Weights of a small spectrogram enhancement model.
Model: 6.57M parameters, log mel input, arch unet, norm batchnorm, activation silu.
Data: trained on simulated sounds of rotating machines with and without faults, 39062 training examples, 35.6 epochs.
Rows from block 11 of a small spectrogram enhancement model, named by matrix and row number. Each number is 500 + 40 x the weight over its row's rms, rounded and kept within 0 to 999. All counts start at 0. Numbers have three digits each.
Before each channel's rows are labels from the 100 clips, of 14976, where the channel reaches its highest value: "responds to" is what is common among them. Only what is clearly more common there than usual is listed. The data: simulated sounds of rotating machines with and without faults.
# conv: 3x3 conv (model.decb.1.1.conv.weight, 128x128x3x3, each kernel summed), inputs 0-127

responds to: compressor
conv.97:561483468524476501464510555510483441483495512551489545450536511432501550489499519530544510450559486517464508547524415493485495538502433585557583453504407474463493530496438450486482522463441458560429577567531525489553504457417528501499488530477488589486540459506500524488483464492451488424510479460492476538530476473468450540478518554478485503415514468510614470452483487477495493447481

responds to: compressor; piston engine
conv.20:443484370452505520466436435506511518533457523520422493529477475533496490562520440490442535503423480457539469503515470579494533484543457466435523475548467527431481471463488500448578517503472504438534539453445451514500481496401469518527476401462514462527406506489487495512557465502468492494507551440437490478463480489506485474506520433467444432534455523446521515470545495509499505474476

responds to: muffled (low-pass); piston engine
conv.125:512506544533514497513538488561508523502513494525490378499454508483485579492473547497536503558447479505517557397502582514546508492444502529531463512480465448540463514424527485538497487530437457505461519508532505432456434490472501504479540518541511528567474484446455546460435518507540611472474531509512551517473549559456427551480462502515558504405437449517477464509434457507501490529452

responds to: conveyor
conv.78:468442496571517518509475398502464510513498528563540448501440460465513479507523476520520465498453520465509475442505509518419556455460421468511514453536505458511546494436464449465569603534476501460473484446521469530477447490426568487496516519499532537531459453508418553458438516469427439523445498504508542535481447508509479531464416503468425491522502457484471454456450555490497478515433

responds to: reverberation; text has "room"; text has "reverberant"; muffled (low-pass)
conv.55:510548455458504531508474507439494494541422534430484520515504514477505453471434473477461498492524551455484441541545519428477499511514516503472529509513498489505552472518433604516558405568506471509488427501461538555511503485554519491503567449558472499510509515507500491477484596471506535525485418489487450409595490440547517388490491436484486512528564485508483469497487510494496518599464

responds to: state: faulty; rattle; electric motor
conv.121:473498497439484477537498629481516544452483472509410504547542518499498509512518506487464510449431443584531483461476534454515410521508553495504458527483450488473501473514449435501478566465588560483507493522449522575526459438529500513501489494512507472480503512548512392489494479482559507464513548437461497499543507547517474479524531492509612453560492520485421457541507406492511531468475

responds to: thin (high-pass); conveyor
conv.63:512508473508493462501502390460542583517353427486522402472518540535532498473446502439508523543416590460474455445516467442450490511485475410539512421391471491501521478501455456446462448475456479508506462533511490496517486461464491546479487520503506489514423467507448549476470496468461519508528486434483503477493475495491499533505452499541500453443519477445539490502460486534481505502525

responds to: muffled (low-pass); electric motor
conv.80:469519504439499476487453441529485472570539506472475532490484482520384561481510525559465532447548416486526529508486530513582524501507493569518472461530490521487468516542484504471609438484473573465520506502477500445518506546555425536463504447442518505508543502440477522473533474539508549395512506489523464455487482516439505466469561483490495535433492540391535538413534478516501502449540

responds to: thin (high-pass); speed: slow; compressor
conv.17:502402492541579482473450501565513439540492487475551500520471453500495472536509523503534509522465472492494476487473492491430521451492496461538588488405543506550521535453521480466343513481515470520495545489528480495527424496486482467433495529510439502537478483451486413463506499524513526493508478538550526495423489521489439533458471448399486527456483506491438505379501538485496466490461

responds to: muffled (low-pass); electric motor
conv.75:417537465430518487449472385465477637628554493494458469535438493507507565536484488485455511456524495443553488465466540543544504495506492449495453497533540502501474520515502494493587440501493570413514516461468477478507440494446501550511509409477513549505517531445486538503512492478503531480490556459501477471508487519442564490501543396528522497514510508467445501511510480477476523488507

responds to: conveyor; muffled (low-pass)
conv.27:454511545492458479487511386519531604469540480464497393509461523556500456482486498473479492466494535493533486417451554494543452520473486464437462483457458462493534525407546494482550503499456476446536395450503467454483398461515489515468475476507489476459485511479445490483497509512494498494475496507548463474469515615522434467506443478538485552473467500483409462465489532548488546515464

responds to: compressor; thin (high-pass)
conv.16:463501416490527526521548369547533543555507529501508469488463464496463523521467540479472498515536492419532490478462529539491531455484512455437494488506510483491517528437515581562494472530456490421498489499483505486401441480449460548506516447512449506506502509491498513390492531493524601491499501487546530443516507556502432447510463455467430547463517489463471479385490540514488491529427

responds to: conveyor; thin (high-pass)
conv.42:498480542610465508488438460486473489493465497506564495480482505473526425491457399450544460423436603433475469452525498476453453476447435470575515461490533483517553503499521562448536569511534481505487533454561498510546441508481586463474472531505462486482471480496433501501467529488437504546459495533551512522540455449539481607483446482507484520484562471460460504499479532515526516529506

responds to: conveyor
conv.93:536516539508492457464518555482471478559461440535466482480489479509523564506477507485506481583427526487473519529512485523569508473497451547469494424423427553525436501481477500388474469454469513543519560462512492418522580553440509534474448510466481409470499467430458491482542457510421496504482497580471495511465523492474511517475492533487488477426451518457522568458533533509506445458583

responds to: thin (high-pass); electric motor
conv.106:525472473429514501465531481448541481593471498468540478515467505520436530503387467423483556546527428496494451485532479474505481513534509425555543476483533485466534522507532507505452371505447465502489516579468493503497494401408458467507501498514419526558488480435518528452507500445516558449549506477510545427458528453476427505518539442496545486440472493483518475498482505529486508518469

responds to: conveyor; thin (high-pass)
conv.22:474396488553523449507439524511481467498530445524519531459483457495501501482511506510544492452518500498504504540458485504520513457510426563519451436434498518528523512536499380395427512433514492466511513481541496515515560522490512483437440546449511509433490427543420518464522440491436465465487504495513518550402397480497530527450485546451468516531493516424512508469528495506495477422510

responds to: muffled (low-pass); pump
conv.92:528478447525446482427506482427482523464426481470486500517496530465499445431470498452498475495468621471394467526455469481411418516488430502552513454492522486485546475500456507458515509519471443528475505480500447542536504515559531516501493499495457517464461466447507419451474505464427479503459462439457450495530453471465483527505482467515486466489610474497395486550480427487498518516494

responds to: muffled (low-pass); conveyor; pump
conv.26:481445491414502525481538498484500473533405515456506473529521493489493505495406484441467480513470536492493425497502462419539452499489464458548487452472478493514516463517444514449448399520503479490484589493441518489512497496417485469504525488548394448497451447428480474558487536470439519500488414426457472414492474413565523497496519467482526441503517472492458501557478490484468498540524

responds to: thin (high-pass); conveyor; compressor
conv.100:495443486501461483498463511506462441568554482501493520525461444493481533573534536520495492496454487449519511569544541560525509458521477538541440496442596487453538513503507472494405513464493538484469604524497553588527528452472452516441535511518505454475515475506453422525495479510521449595496533534480575487478544541520477526445476463425465511516542455487516478423480508568503446428455

responds to: thin (high-pass); conveyor
conv.49:450518464539480530447508544503491438495511555522564589506454483487481503470519520499530509428557536474437549568541473554513438479557489512450478484594503534475536533521539521506556519562506496444515522474533510537506521498499587418535557491505474486523484493497485503493551555551446474505486519419550516533529435537467500495512544477515450554574592531472513528513552595501462532546420

responds to: state: faulty; air leak
conv.71:504469563455552454492528430487502512531468453445508484507486491519490416390449484497468484528465524412525462462478478464509570474479429448497401444469452514558492485556484497496481436461476403502519495495481478526504555535456487452499451482491479434425447487487501576467483490509490455389513427428470480459509527442447557470509493481525500454504513486501471511516490542498463487486565

responds to: thin (high-pass); conveyor; turbine
conv.86:463427497527522436501428520500479483491530435503513511463489454494501481473496498507526482453534498486508495531415469480523509451499455548525473419423484530543518510539498421398431501428542479459520504463527479494525540534548516507428408527417506499460514433532408506434523433511442487450478485492517498516440411476477556513442479527448470515528493524412487522483531498496495475423529

responds to: state: faulty; rattle; electric motor
conv.99:477527489496474505571518617549523528437474498521457496548553514496479462504504492465492482461405489608524522457508576472518406487488524473545453499471495502511470456528489478507444568495635537477514535513494563491556486488542516528491524524534480487472458496565479414524491501554523465512514535479447478494542488575520522544501486501521615415536514521494457491523505414484516500491511

responds to: thin (high-pass)
conv.31:446443520501522454449403432473453499504566444481536459531434471473519490489481488472512446442542531431525483472433521479528487461448440481526473474462492475503535528471533461459487484426512528451477504421512488466513482485487493477476342512401486504485529461473430488532483419478443505496444491502544489496410436474529478529462496489506464540452545484483440486518482521489503480433475

responds to: conveyor
conv.72:534467543506513478483557487481500519515477480488523443568462549491509454453438468476491473514452576433537462464459444424520528533468452432605407455489500480488540500477520454452500456479456376531471503511491495539524521487412539448506422526470471455444453458456507536542469457480461428495491466460527535483487542441506495586534491491556492499463504448523480493542455528500532525473526

responds to: thin (high-pass); conveyor; turbine
conv.36:469405495519508453489430488506484474502528458501512516475464467504482492464494498513517491446537496481504501523432464475522499466503424536519479389461487528526521502542502450393471496451545475468519506469522475492528526525555513513442429521425508498457522412510383501421529447517410496453488485495515493507441383480485545503455500517463454508526493530378471526476534486503500490438527

responds to: conveyor; rattle
conv.113:512472446452511516503527484521517457511353507537486502535512498512485525473497497499508485534437482512502480479471542482544428528482494467489438501496432482476465427541531452542450515484501420507488620507472516542453511458396469484543488551520471440464471478460460477512466475485477451479515511474361488524433510478535520503525541545526511361500489457534466497510457464485504485475536

responds to: state: faulty; rattle; electric motor
conv.98:446517472435461474553495568490537556436461474512402500537504517496495507552502523491454521427497414565503478497461537487526361511515535485469504503488434485473496486524513453537496524460555521450500464535438521572482465418540521543506472482492514541530522495517498367473490457469564507443521551475473491493512556553480464468528529489495586483511488515500464434553503448493495535448469

responds to: compressor; muffled (low-pass)
conv.115:518548490461465461516573471585537494468430439497443484505486529520419554496460554467497539559507448528499511507438553466520367533510537520502503506479385520506505493487473510566469524433468437537510567550469522509459462476557600566525459499472480533465598490506487476505494472505538509500544522542495517511550570530523484543516521552522521492449443506568492510507503466506480515459480

responds to: state: faulty; bearing knock; conveyor
conv.43:509540487537520482543453521518537533466494485559438507446443533502426519518478540480508523487479470514475515493457463500552473506501476540482487441471444512559480480508465448483406572471437399499517532556519524484499552516528548509485539495493477571459507500540427483430482484520533510507553444452402454519544574492395559511527463535496504388450439503515497478546504454472504525459556

responds to: thin (high-pass); gearbox
conv.76:481526456464533484437522453507513588478564486520529468495417478519490548458496506513473509457555574476489513479430531595479530509537520519457465542554531451486496555487512473609546390489441494453491475469498457539443494500463494466557468442462517563450461509452495539395500499474524501424487554446525514538478469503432463432510564476511483527535521477501466457477484478499488507502438

responds to: reverberation; text has "room"; text has "reverberant"; conveyor
conv.79:530504498443504639422510457505519519516489612502549537518576557501505536481507522511532525491501549434495519521466466488506476590530505517514493499578511529520462507555496449468490466572456487559506541505503486513556498536478465471613523508571494532490497514388488508508524554520495505460527509483494475517528453500535546479564591536543535485539563504456493556462509508475501555565542

responds to: muffled (low-pass); fan
conv.118:472463504479515469459516431433463482463501491426519509513467469459500432460446488515487480469536493469507453463417488470464581474475533485397511625530449448468516475478511474551500453478490486473452412483468501529506493477418459486515463510447498499472473544508536548456463474483513441474460404504497464457423510412446485462484509470519449501551539465560479464439453537471502489472462

responds to: thin (high-pass); compressor; muffled (low-pass)
conv.116:478433472512487497526436351485496462524432495469520456534559512492451471499433483467489473508515502459494431501467561434503468519489488524614484472458551495512474467546550559511479487531533547487506513461488517516549486489513531497443558492558452462498518463507492470442488543406528665478472466544497500463509549487506521603471502482492512506462497476457475489468494480473521502538508

responds to: state: faulty; rattle
conv.47:465487452462480481556534623456503548487485486507428487545525520470522479521536512463461495473464473566518511459497558503483424505502508501545438506508511456460495480483422469508518560491594546472499431486455523582559469441555514487505511473505505441487548477593500404514481487493525504469490552472467506506532492558501458532506546480506595452562490503459429435566487438475511533486445

responds to: electric motor
conv.2:447460424514507496534471395553481510516418500496494469547531458461325518522470514482497482457497431462544462540458525494518495459493503540530510441470523530552450497525508539488475479517536591412498494500498547494479485524528487533444526486515473478583494487480493475428504515437534646492490501511504529463501514500437481500442481469459502520451497486438472530494513459468521457508492

responds to: thin (high-pass); conveyor
conv.4:420459495523543438472417526491455527482535423505509476500465451448527491475503503493512440475499520499514497494441525512483506427463475510516433457406501471521520514490485416462410508422496462419465512427514465498509520495502501457438379510441499498438487440503389483470468446499463473455443497473521502525428442486510525513448468526450507522489517463458450471479472515469502468444490

responds to: state: faulty; rattle
conv.50:426484452445496489495558582468513477543462488503485502513526466508467471487452432457459502486497390545548428503525495507529486471510493482527503470466411524464490476505452526488449476472490514428520521517457487578439473453416504531474488451495471485530454464499472490544519481417496483428523543367464493491527475478563464518466453469450562464577416524483501517566518453484498470468486

responds to: conveyor
conv.112:467453479543516513497494373479466516505465521585511450496424474471524504484522496543509463527451491489505479452483472520449569466460398452491486437535479467518532482443484477466574565533433458458477464458507439530489473489458568517493523524498559543529468443493429574448442512453414447507445502515472543525510432525492507484469439525485412460529481459488469459472457521496504487513472

responds to: rattle; thin (high-pass); conveyor
conv.44:491505450423478507486491582458474480501423497491461501483529422488489517531456490478461512487458431476521452547525495463521516437541529495496512493477424535465424469488486494521484417492478551472492580509446531424474534457363477500521515464478473425577460496485473522519549489445523453509516498424443508470490504447473485484476472468432541457479470496464601515557529475490541425476503

responds to: rattle; thin (high-pass)
conv.6:487509447436505516507499534436508458569381521461448496491501528492469452459477502476457515547475517537486472495502539458513499517508523486423510547518436475486569444514367576511531472538537493490481463512444518576507495474520482542507540458548489506504434490490509490568466540509506514530496453476465433425561493515571532385498488460514518459562498473552460454528470416512510535533481

responds to: thin (high-pass); compressor
conv.33:444481414499482501483521397500468423566491523504513499494420473485380526506488545469460463515541542511480523519473516561477479464469491527512477504509579502473484503484540569536500502550497556422505499450472496513450461538517536503467541455526458451497519504521528491426489557499524652456456535510512529458518513557488487503460501453474440523485546490450459515409497561477515476556455

responds to: conveyor
conv.105:563492561535468522462481538478484447336489504463529502492511535471556474498435539513491494439465585413469473531478483375457470544493475490599492478501514512509530485476521466472513454509483521574484531517507481421519483525500528482546493532513447551510481511460492496484513518478466425562481410543522502471475491445505511570527495548539460518435576494482475542537498523517489507521554

responds to: compressor; text has "speed"; speed: medium; text has "thin"
conv.0:500515433506550507566468355534537542472382509435498496498499495527526393462501459509500505413511480489531448564489499497490532476522487475511531407443491564555516501468424526482411508502501494501542451525501485460524453565514492531489495511500477508542573456552472461420548496521479519514541464472503511480535539507497519515527442452479529473453489533455443545441562485501478476491529

responds to: compressor
conv.28:465498454459516509457505506458500515553440498496483477484448434522494504513438425446467532547453437461518420506521471472499509437536498432507534472480439522465478489453509527491486429488443499448518558507470494462493509442357465471518490456481464445578384488461484539482545477429506514487521505442475503456487504440481456475482491423429471470478451511472582497502525455513491447481467

responds to: thin (high-pass); compressor
conv.53:474506407491493507507473404475484523526450508437515488579510463489422443499471435465486502383512486456544397539520517460481484479518515521571483452505529536543498497494557587498533447540507568452516460498494538513498476476525534511464539497519478457551483514496506467413530541385537591497492457481502514446556499461466446490457483454457495535473525514445476535493532490489502466542457

responds to: piston engine
conv.65:515541505577473496496496509428462452444455493482586562526477513441518423461449464466541495407477511440477475522599489468433441513497487479508535478516548497483566514517529519482522511524525427536477421495557533530517481487554573404487512520510468519505546509524482455457496561496447409506483481479547494501560460467492479504486473491503466544524598504478513490508503598493465515568457

responds to: state: faulty; rattle; electric motor
conv.90:457511484436459459547506567458532545463474467507417488548517515495483501542515523487459522432519398567505471484471527475508353515510526486490493503496438485470523484519479460518528528449556512467498477534447508561517467412531530534507467487479519532515549486523500366501488446456543487458524543447475490497519545558484453479528514499480588481502466512509458434580502431495500533438476